{
  "arch": "shufflenet_v2",
  "targets": ["top"],
  "stem": "single",
  "init": "lecun_normal"
}
Rows from block 4 of a small image classifier, named by matrix and row number. Rows with one number belong to one channel. Each number is 128 + 32 x the weight over its row's rms, rounded and kept within 0 to 255. All counts start at 0. Numbers have three digits each.
Before each channel's rows are labels from the 100 images, of 14976, where the channel reaches its highest value: "responds to" is what is common among them. Only what is clearly more common there than usual is listed. The data: drawn human figures in many poses. In brackets: how many of the 100, against the usual share in percent.
# p10: first pointwise conv (model.blocks.4.p1.0.weight, 160x160x1x1), inputs 0-159
# p20: second pointwise conv (model.blocks.4.p2.0.weight, 160x160x1x1, transposed), outputs 0-159

responds to: brown top (62 vs 8.4)
p10.19:111121130115091148098142153126129146198120129131204141168158170187157160154140191135154152092125116184154150137137131154203172152156160138158151140144106131180143155195130185183109182123142135182117163176141155118118110167111115126142150149142105120148136141158133196194118118148104138118161170143099155142170149130114121174138125136154215120135164177143162060118144161143152143119161187154193158163147126186176145135144179088133158173088134102169172124131135143117143142168207172
p20.19:025065141099229156164152076118088063104153118197148129147084169159092187147101127135081082152110088134139138118167090119158159098145154171116125109150133109113097176098140132149104106106061109170123149107146163167135146127123144098120162124087125108078172113096169102157154153124127190153147065110121201139121103169140128084197103120149118139146106092199160147155177159103136114130116122140145141129132116125144138146163165138150140148156132130078112148112129089097173151188106075

responds to: grey trousers (25 vs 7.8)
p10.64:146136132143137170157143187157171146183199126167172165162175165172125169126119132126188133184167087180129157140158134127129150160162115100176197157149136133147147148122149184184146085150169139103145088095159135151139126147121173191146132127134126167169133172147131162122134142159164124156072153177157134140153089140138156138159113148122181129156112171144139165194188134099192096153136177124120158080188138131061143163161158140165100138101210120141188114157149115166114122164143161
p20.64:088158141036131177135166135154118205121126112171098104092156146166104141136171173122134084123095097140155138095170105094137127146167105080152126121151124158096113127139126173140088031165131101122121155162150064136143194131142097107143112198153144111114126143145147115151146104091142100142165129088164146151107148121192165142133101135154156212133119172108127095194063126104202141167113118153143133137199164144137204160080112161141141113083151119162121139109069081139145124087144119

responds to: grey trousers (60 vs 7.8); grey top (40 vs 8.3)
p10.139:120171112173178190089127171168139136207156138139155168189144188119117123109140175162170122159151106188147171158141181157122134186169151125127157144142160124140186157093167180151128141112184108075177158091157139096108098115135201153139143136086198158163136184122148157073107160173152167150079129150121134145195125167186169121186113116094150130135163129162137148160125134105098137101100140153111091109162125158053156147152136150151103142135148103115169157163131123090125150145149085
p20.139:089141142119134083081146111070116147104084132046126124122185139102128153141179176090149121139179125134127106143121107085126103130128104126160160137111148098157113132174095132122122088132152090065129142173151104134169123140165116174141120165113160175100119077105114144100034105110105041112153168150108141177087167080107139067174150133144145113172155151135169183181125180148160083152166114132083108152169091151151157112114047054136139159144133128061095181098171145118141119131115149

responds to: brown top (67 vs 8.4)
p10.63:069130123149131166127172145146124130170150139121195104200140137145179127119152197175111141097126121151122146128131121150177142154156156155139131118129096123176160150174128123188138162157160119204161151108122139107100121202129137123098127156158146130113145174176171163120074138136160132133144180156123164080190145116164080083143091209124178120123156195159095141146149163133127178135105179151197122233129111156169142132141177126122178182128104126158149144127104128107142150138204126
p20.63:088063156060211160120157126103056090078157142187140096210126112134132131214122083118040085137170129137106158113124096147165179095097137176120121175131131120130096127113110159156074089152151129153175126145137161137139170118122138139134126140151156153121180184122150104146162126173111169181181162176102197143131148168152191137131114111109139120120103129165159127166166128090121180134157104164132137135129151133154125143170173145152168149139169125118133153160143142100163172186095145

responds to: pink top (71 vs 8.6)
p10.153:083139136154176140177171124125158137157134119172164135152150187161179133144109099105181137154124141174110155154158175189134144115142142092134133174130134171145149131173133152140145156180122173045183074092192161126145185141124154131169160159176127132179109133134108141123139169155140173190155108208174138176097139160175133210147143135141130103166184145103158185142139146129172174169143125116122119122134141137178128172163153175146133188080088124156153073162148130133127079154126112
p20.153:039101101067136084072061157084154126060021167053099063172166122117085123138133114140127089141135109134127094144078156080148131126100152122113091175118122103122112187206142104148154119102136127134148146148167160205186131169123123101137133087148158122111145160144116126147128140165129168159147150106107124118119099161122127137132081139094099117130196146128148147129152114104136169145109102088150162113103153090141128116129163094210073096075171127158117145136139140087162091146146163

responds to: red top (61 vs 8.4); red trousers (48 vs 8.2)
p10.88:129169139146155127131131151160117150151136127175145101153146163153127190162127105110108164156175144173160156136159150157127145136161180106187160186139114190125151143143159180132175190166136206181166180116168131141126135116160172133157129144216106112165160176140149182145124164122205099174120115115180156124161103154164146152093148147142138122190117114124159146183184068129155159109173162137119156159147152137121155139147150124165124131140166151155187168188161124170136157202155160
p20.88:093111123127159117178129110092056128109163117141075153102112120092153098146089121118144137152129149150135192114135187076075118144170080096119180164153124120126145077129088070095153141171131096125180154069060166086145131147121099142129123141085057115133083099152139109086060122105190134071122079132106117113129084109069110086104081096114139078115094122143121119089154091119102059120132171121098098129054098124113102131156124116067153135213119111195130135156113129099114134146130088

responds to: pink trousers (48 vs 8.1); handstand (28 vs 6.2)
p10.51:144178182143131127157131118149152134133149116154140125133156116153172187150158148171135172163144187138150124132184140146151117112135132126124131159154137145157157181196172127132160226149150168144151113160177224132150134167108124120135219196143129167142105163141143131136130162129129202145158143159151125131145161109133124144128131159143161131128128222177134157191136106136177162131154179178132149221146165152157135187158100149106129171162152147174126124133166173146139128169164160
p20.51:120103137103176155155143166118139153107140121181133057129106132118133086127123152149090128103132117110097115077136097103102104120200154136162114182161144137151121181124158174159109094125122083146089067126144058154108141099110131116134166143199099115124090122072157172159192128117135143089151095039144131136158116168128142114130058119116126111129124109142089133181073104077141154143025122159175172079165135121129128094120115179126107193097205147104108150075088097130136115107096078

responds to: pink trousers (57 vs 8.1); pink top (49 vs 8.6); star jump (30 vs 6.2)
p10.145:113143159133155125133163098129082160117132170145071130133135140145158163213138129136131169152161062144117171139140149145166181138137166155137158176138149186086128182149122127115145159149128168188131137183150156191156186166179117220147162163176122138153153159147178115136174152172130167143092118140171183130126148092122140125168145152128083131153160125144147163144152156138170165114162118161140133168125162156057185132158120117150177053155171121124146166195190142143159139127170151
p20.145:039227157104133068068061152116126124150085092113065178144142100057168092190044097118080176100177158103204130124097196067140121112179128140178144134145128149166128118154116094098152102052114108138118093102128120111109108124161152114146106101114131108107163088123094150123108082133142125101162144100136165130103164110133160150130116096156174137181098132099138096119115146134121115130120077095085108146129102171098111160116130092098125142077145097165147162116128098096134139149155120

responds to: grey trousers (46 vs 7.8); grey top (45 vs 8.3)
p10.109:163154139157154180135147133172131158094170176173124191160142167176078141097095176154178174165137127195134202191158112168170164167191179147132159129140145119149166146099083148179148093108193129108173116110127155154174091124126181144183178132126171159127141193105119158134142165173126109197095119114134132145197094134193147106181154113116175153123128123125128104170156093114155126103135169135144146120146123162092141194151125132187109134121129135137187160131128121141110148142147138
p20.109:048182147092071120118121132168082198099159110100099090052183050087148164130163151082113127148075135127053158095149094117117145135147127139138144113100137114168110147123165135162098126111174123118150162091148074142131119145132163158142150092155061093104141156139141136133166160080110166160169104079123141162139188188132168144157150152164185123168139092096138111117117150143120131182163102131129125173105156161128133117127139155139114129066143143112146215114170154123166150044112159

responds to: pink top (34 vs 8.6)
p10.52:140163165129119095129141106147165125130148132170150163137135143153175143126145169151162154144149173160169150148185132139165163133112110154107149188181137179144176149178172125134163228162140171164128123158171144148121110140135148132150180167172196141158082185146171138181142174132128172138140142172153145134163128092126149138131113173112148181149172143124185165141187131141156082168124174194191137158149149146156124187131154191157151176135119180194140144167136139146133156122182163
p20.52:112102155089085103137114244119110108102110126141119094142126094111079136181145132099115125092156136130072155114130124125141199125118150140154171121104121118105096107133144140082103160112231161187067109120144102089188125148193121112144121163152168184155111226126114123156120176166125091163125132144134111168137105126128069080189163127109099117127104135152168102153171148084127148151145121160169137135115129136171114101167206159166101110155154203123079118145121104129155085131097133

responds to: brown top (26 vs 8.4)
p10.2:115121151147083158132158144160147135212168156168178165178157143184153167116107176122164161182180068149124151093160141097145179143144154154161193134172155149144143145150119155182135101144145168135102139169136119138128119137132146197140154109147124176170148182138154203135157152125178109143072154162136176144171093211087093150117119160124165136164116139131127134146167192132136139146139158096176167147159101181094121156145172114168110131109174124127162133166130148184122095164169190
p20.2:169107109131065076125086119094117127124109136109115122092114120112125095106155124132181142153121138104070121147100108144119153128127081100137152103078119087179170107168101114112165188104143135122120143109106178092125098144114166098164135082124113129175094116110127127107109162117111100089089092161104082089097126126101124132140152099128108103116132108117110148092154127231081126107198122107107131143062116138125108119133130129113106133129105107100106135130255255122122178094105120

responds to: pink trousers (71 vs 8.1)
p10.54:178142195116163144163157182133151144096149139106152135146142128083122131171190157199092138096100203147140166138139077134156141100102151136152147141169141138116124157173092141139140201121123166144158164138113203171132199149147155147126105189168173116160126135168157140175184156141125179163183133078191135129156197110158147097145115132165112149147138151176133149108123103171111161113116149168152124173150158138157162152155130157102173165197123144155063142154104135169151173170164158
p20.54:120134164116143116078147170114109135123158074127090112102137126092136113128113136173109123128170121120137101148172123118127103137148102120102084146107122110150116142168143112111116144141102070089140216179171094130213149184097138137138093103125157246096099215114147123096143134110133089104125161232100123106115082095105107085131112136069095138134101191171133190148119133098128139110092123215161099114133135087156160135092060101113122146183117111132112150161072115105109124154110101

responds to: pink trousers (26 vs 8.1); white trousers (25 vs 8.2)
p10.60:122121158130144123158125113160140068141126122171103182174129190141171163150150159114131158117189208126158134149174152137197172130123173162141162141156155130146171111096193116142160167175125147154133166162146150118150153189129083127149167175095194137110109131146176141179160213115193112131178168174116183144141130140163115088138107143166131160169138179129122179146138167144159118177103164151155138147147154112200131152127144174102163132170121179127126160164099148147183151117173150
p20.60:138100141096067119082127147072096112123098126119082139167136102106199107148157093155118195173149211142086153155061106138070131107102087133147156163101089109145118116120134194171055090138151051137099189146128097117191132159122167158150166136139152188164127154173167122178163131147093141177138116138114105140107152143158159133190138136138117122148157171121157086182115103151133183124167140183162179118135151139106152099101091174172159090111171118114111147144162143120152167107101124

responds to: pink top (31 vs 8.6); white top (27 vs 8.6)
p10.131:108143143195123107110142130167145125181146132118163129097149156151152143140186172140166160154132169157203161114154161141164150128121090151088126172161164163174149157181157179142160207144143132165127151177137160141138109149145120132124165173170124149158097138144164166180153163119175180125141173207142154143164171126137142151126103155131158170192124187177130124168162105162173112149175173201140154142177155133153130179144164144130158166117163167172148130181148174128103174167159158
p20.131:142123165130116138167125109133142101122135153103074104175107086128149119140152101139128155142101159085132155111069144151101181125096139051078175111086167099131125156149122157146119037147151145133083102115148103115147133142111135159159161118255123165136101143130145126180165165168108167180132188186142153083112117116117134126123117149124090054102158134144107111136124106100134182091122179135120203140131113106186125140099095103153128097164172094100165111171162094239136096134144146

responds to: brown top (29 vs 8.4)
p10.95:122124158083085126104155174131146174167168138146167157160135121152173150075109170131129163163158121142128141072153183123152151127187122167135163123166165188134131197197142142130134116147127192115119130179159186186124111154128163184163132131159120157153171143102174140153167131122154121157110139179174145120150135215130101153111136190134167160118157135071152150147174144193117169155152145173154158185137177173121138160161144113131167126123153174118162170172175174166157084143130161
p20.95:114153146116145118171070108221136154128131127137143105132091151123134123150112151103109147116089148135195209118185152124127119128153197112096127096151147198083112189085180145125104094148123144111078081152164059113073128069079094177104122142148156085123103133154138111155062099094189108112111079105153085119131090141111116098107115167129126151111118154129138113089138069104106094113133154106164107092089141118089099142122116132140072094152096147184175115065112088168120078072171108

responds to: pink top (75 vs 8.6); pink trousers (32 vs 8.1)
p10.32:115162198154126147137187144120116161147174159159097149165165122166191182171128181137136200162154147141118172130121127175128183138148150131143157172154173208139103169161138158153167180128139200151120111190159128142156143180126151182156155114175157153181114101141178172128181110150122178161126134170166166097138117149130117112164101147129151170159147186124128165111187080113147127118117137121151095159132152165132140190119144154121145061153140151151122120178152130170143129161197169
p20.32:145088122152106169179151107182121122097201095221187045126119094138130107188167136202145127137118122111102158124124111144097089126105111110100119155101083097084143085141122211182091129175122066092106166131086106071151141126131134160113154175161096138127164114106167123113099121121135162079132079129119103124168130135149143129123130116139137150122095106163122179199139120146174100133118170145101109093165111092104144133103094157112115177147134192106091077117076158129118165116106042

responds to: grey trousers (27 vs 7.8)
p10.17:111156110162159158161130134155158076182125126157171125186125158126133090169171190177140099129095094156151139159181141191212110163165146160136096149067113110171178119133112124165174131167208108126174145132167174108163131152119156110139134177118185141164145127134151154121065147167107104174062139151146168098197152136185122104176112153142180096147139182141115142136133164129169134113173196135166126114136125142150144132177167164132157158171105134139145106116116107080163153124182114
p20.17:185145075229101112132086170185169082174101156149170144104086131095141080106091151128175193073125159111131091160171141142140130113099124115064104085132137174091113155104165118117159170104105190110090089117114154094097102110106121080108112122114102093146114102126131112125116106069102170121092096115115073122142088124123086163063131099098121113116127098114093130062088079103121143089111105093095128064130114077077074098099148108132110067100092110128110083140095099144085094139151121

responds to: red top (39 vs 8.4); orange top (29 vs 8.2)
p10.66:136173162176107126143118125180149149127142113137176086137165173137159168146193123163143174167121187145169138110159186163148155131129110169125134149169156163167159137184168176158178189152140149141135136163166170105157118118120127088140184167172147177146083134128162131173157176136178163136158178194152142128136147090143162124110149141124179156159156144184133178156161152134174147159184166175116154164167131140163152180148177154135129191155181141197132139158153173141138154150146154
p20.66:118112146127154138139066072076105139135150121141153121158152091130115110203157139130125144096132138102101145093154097148096150183112092137100135147167141116165168093120122128129058164166166087118149106145150103117185149137135094144129099182157118093183170101139124117084053143226156083123147154176149113205136112090162141145105149146139094155109129153113148132150200127117130094168077146096110122066115119089133157166203150077142154068090139186137121076189088117144168136153157169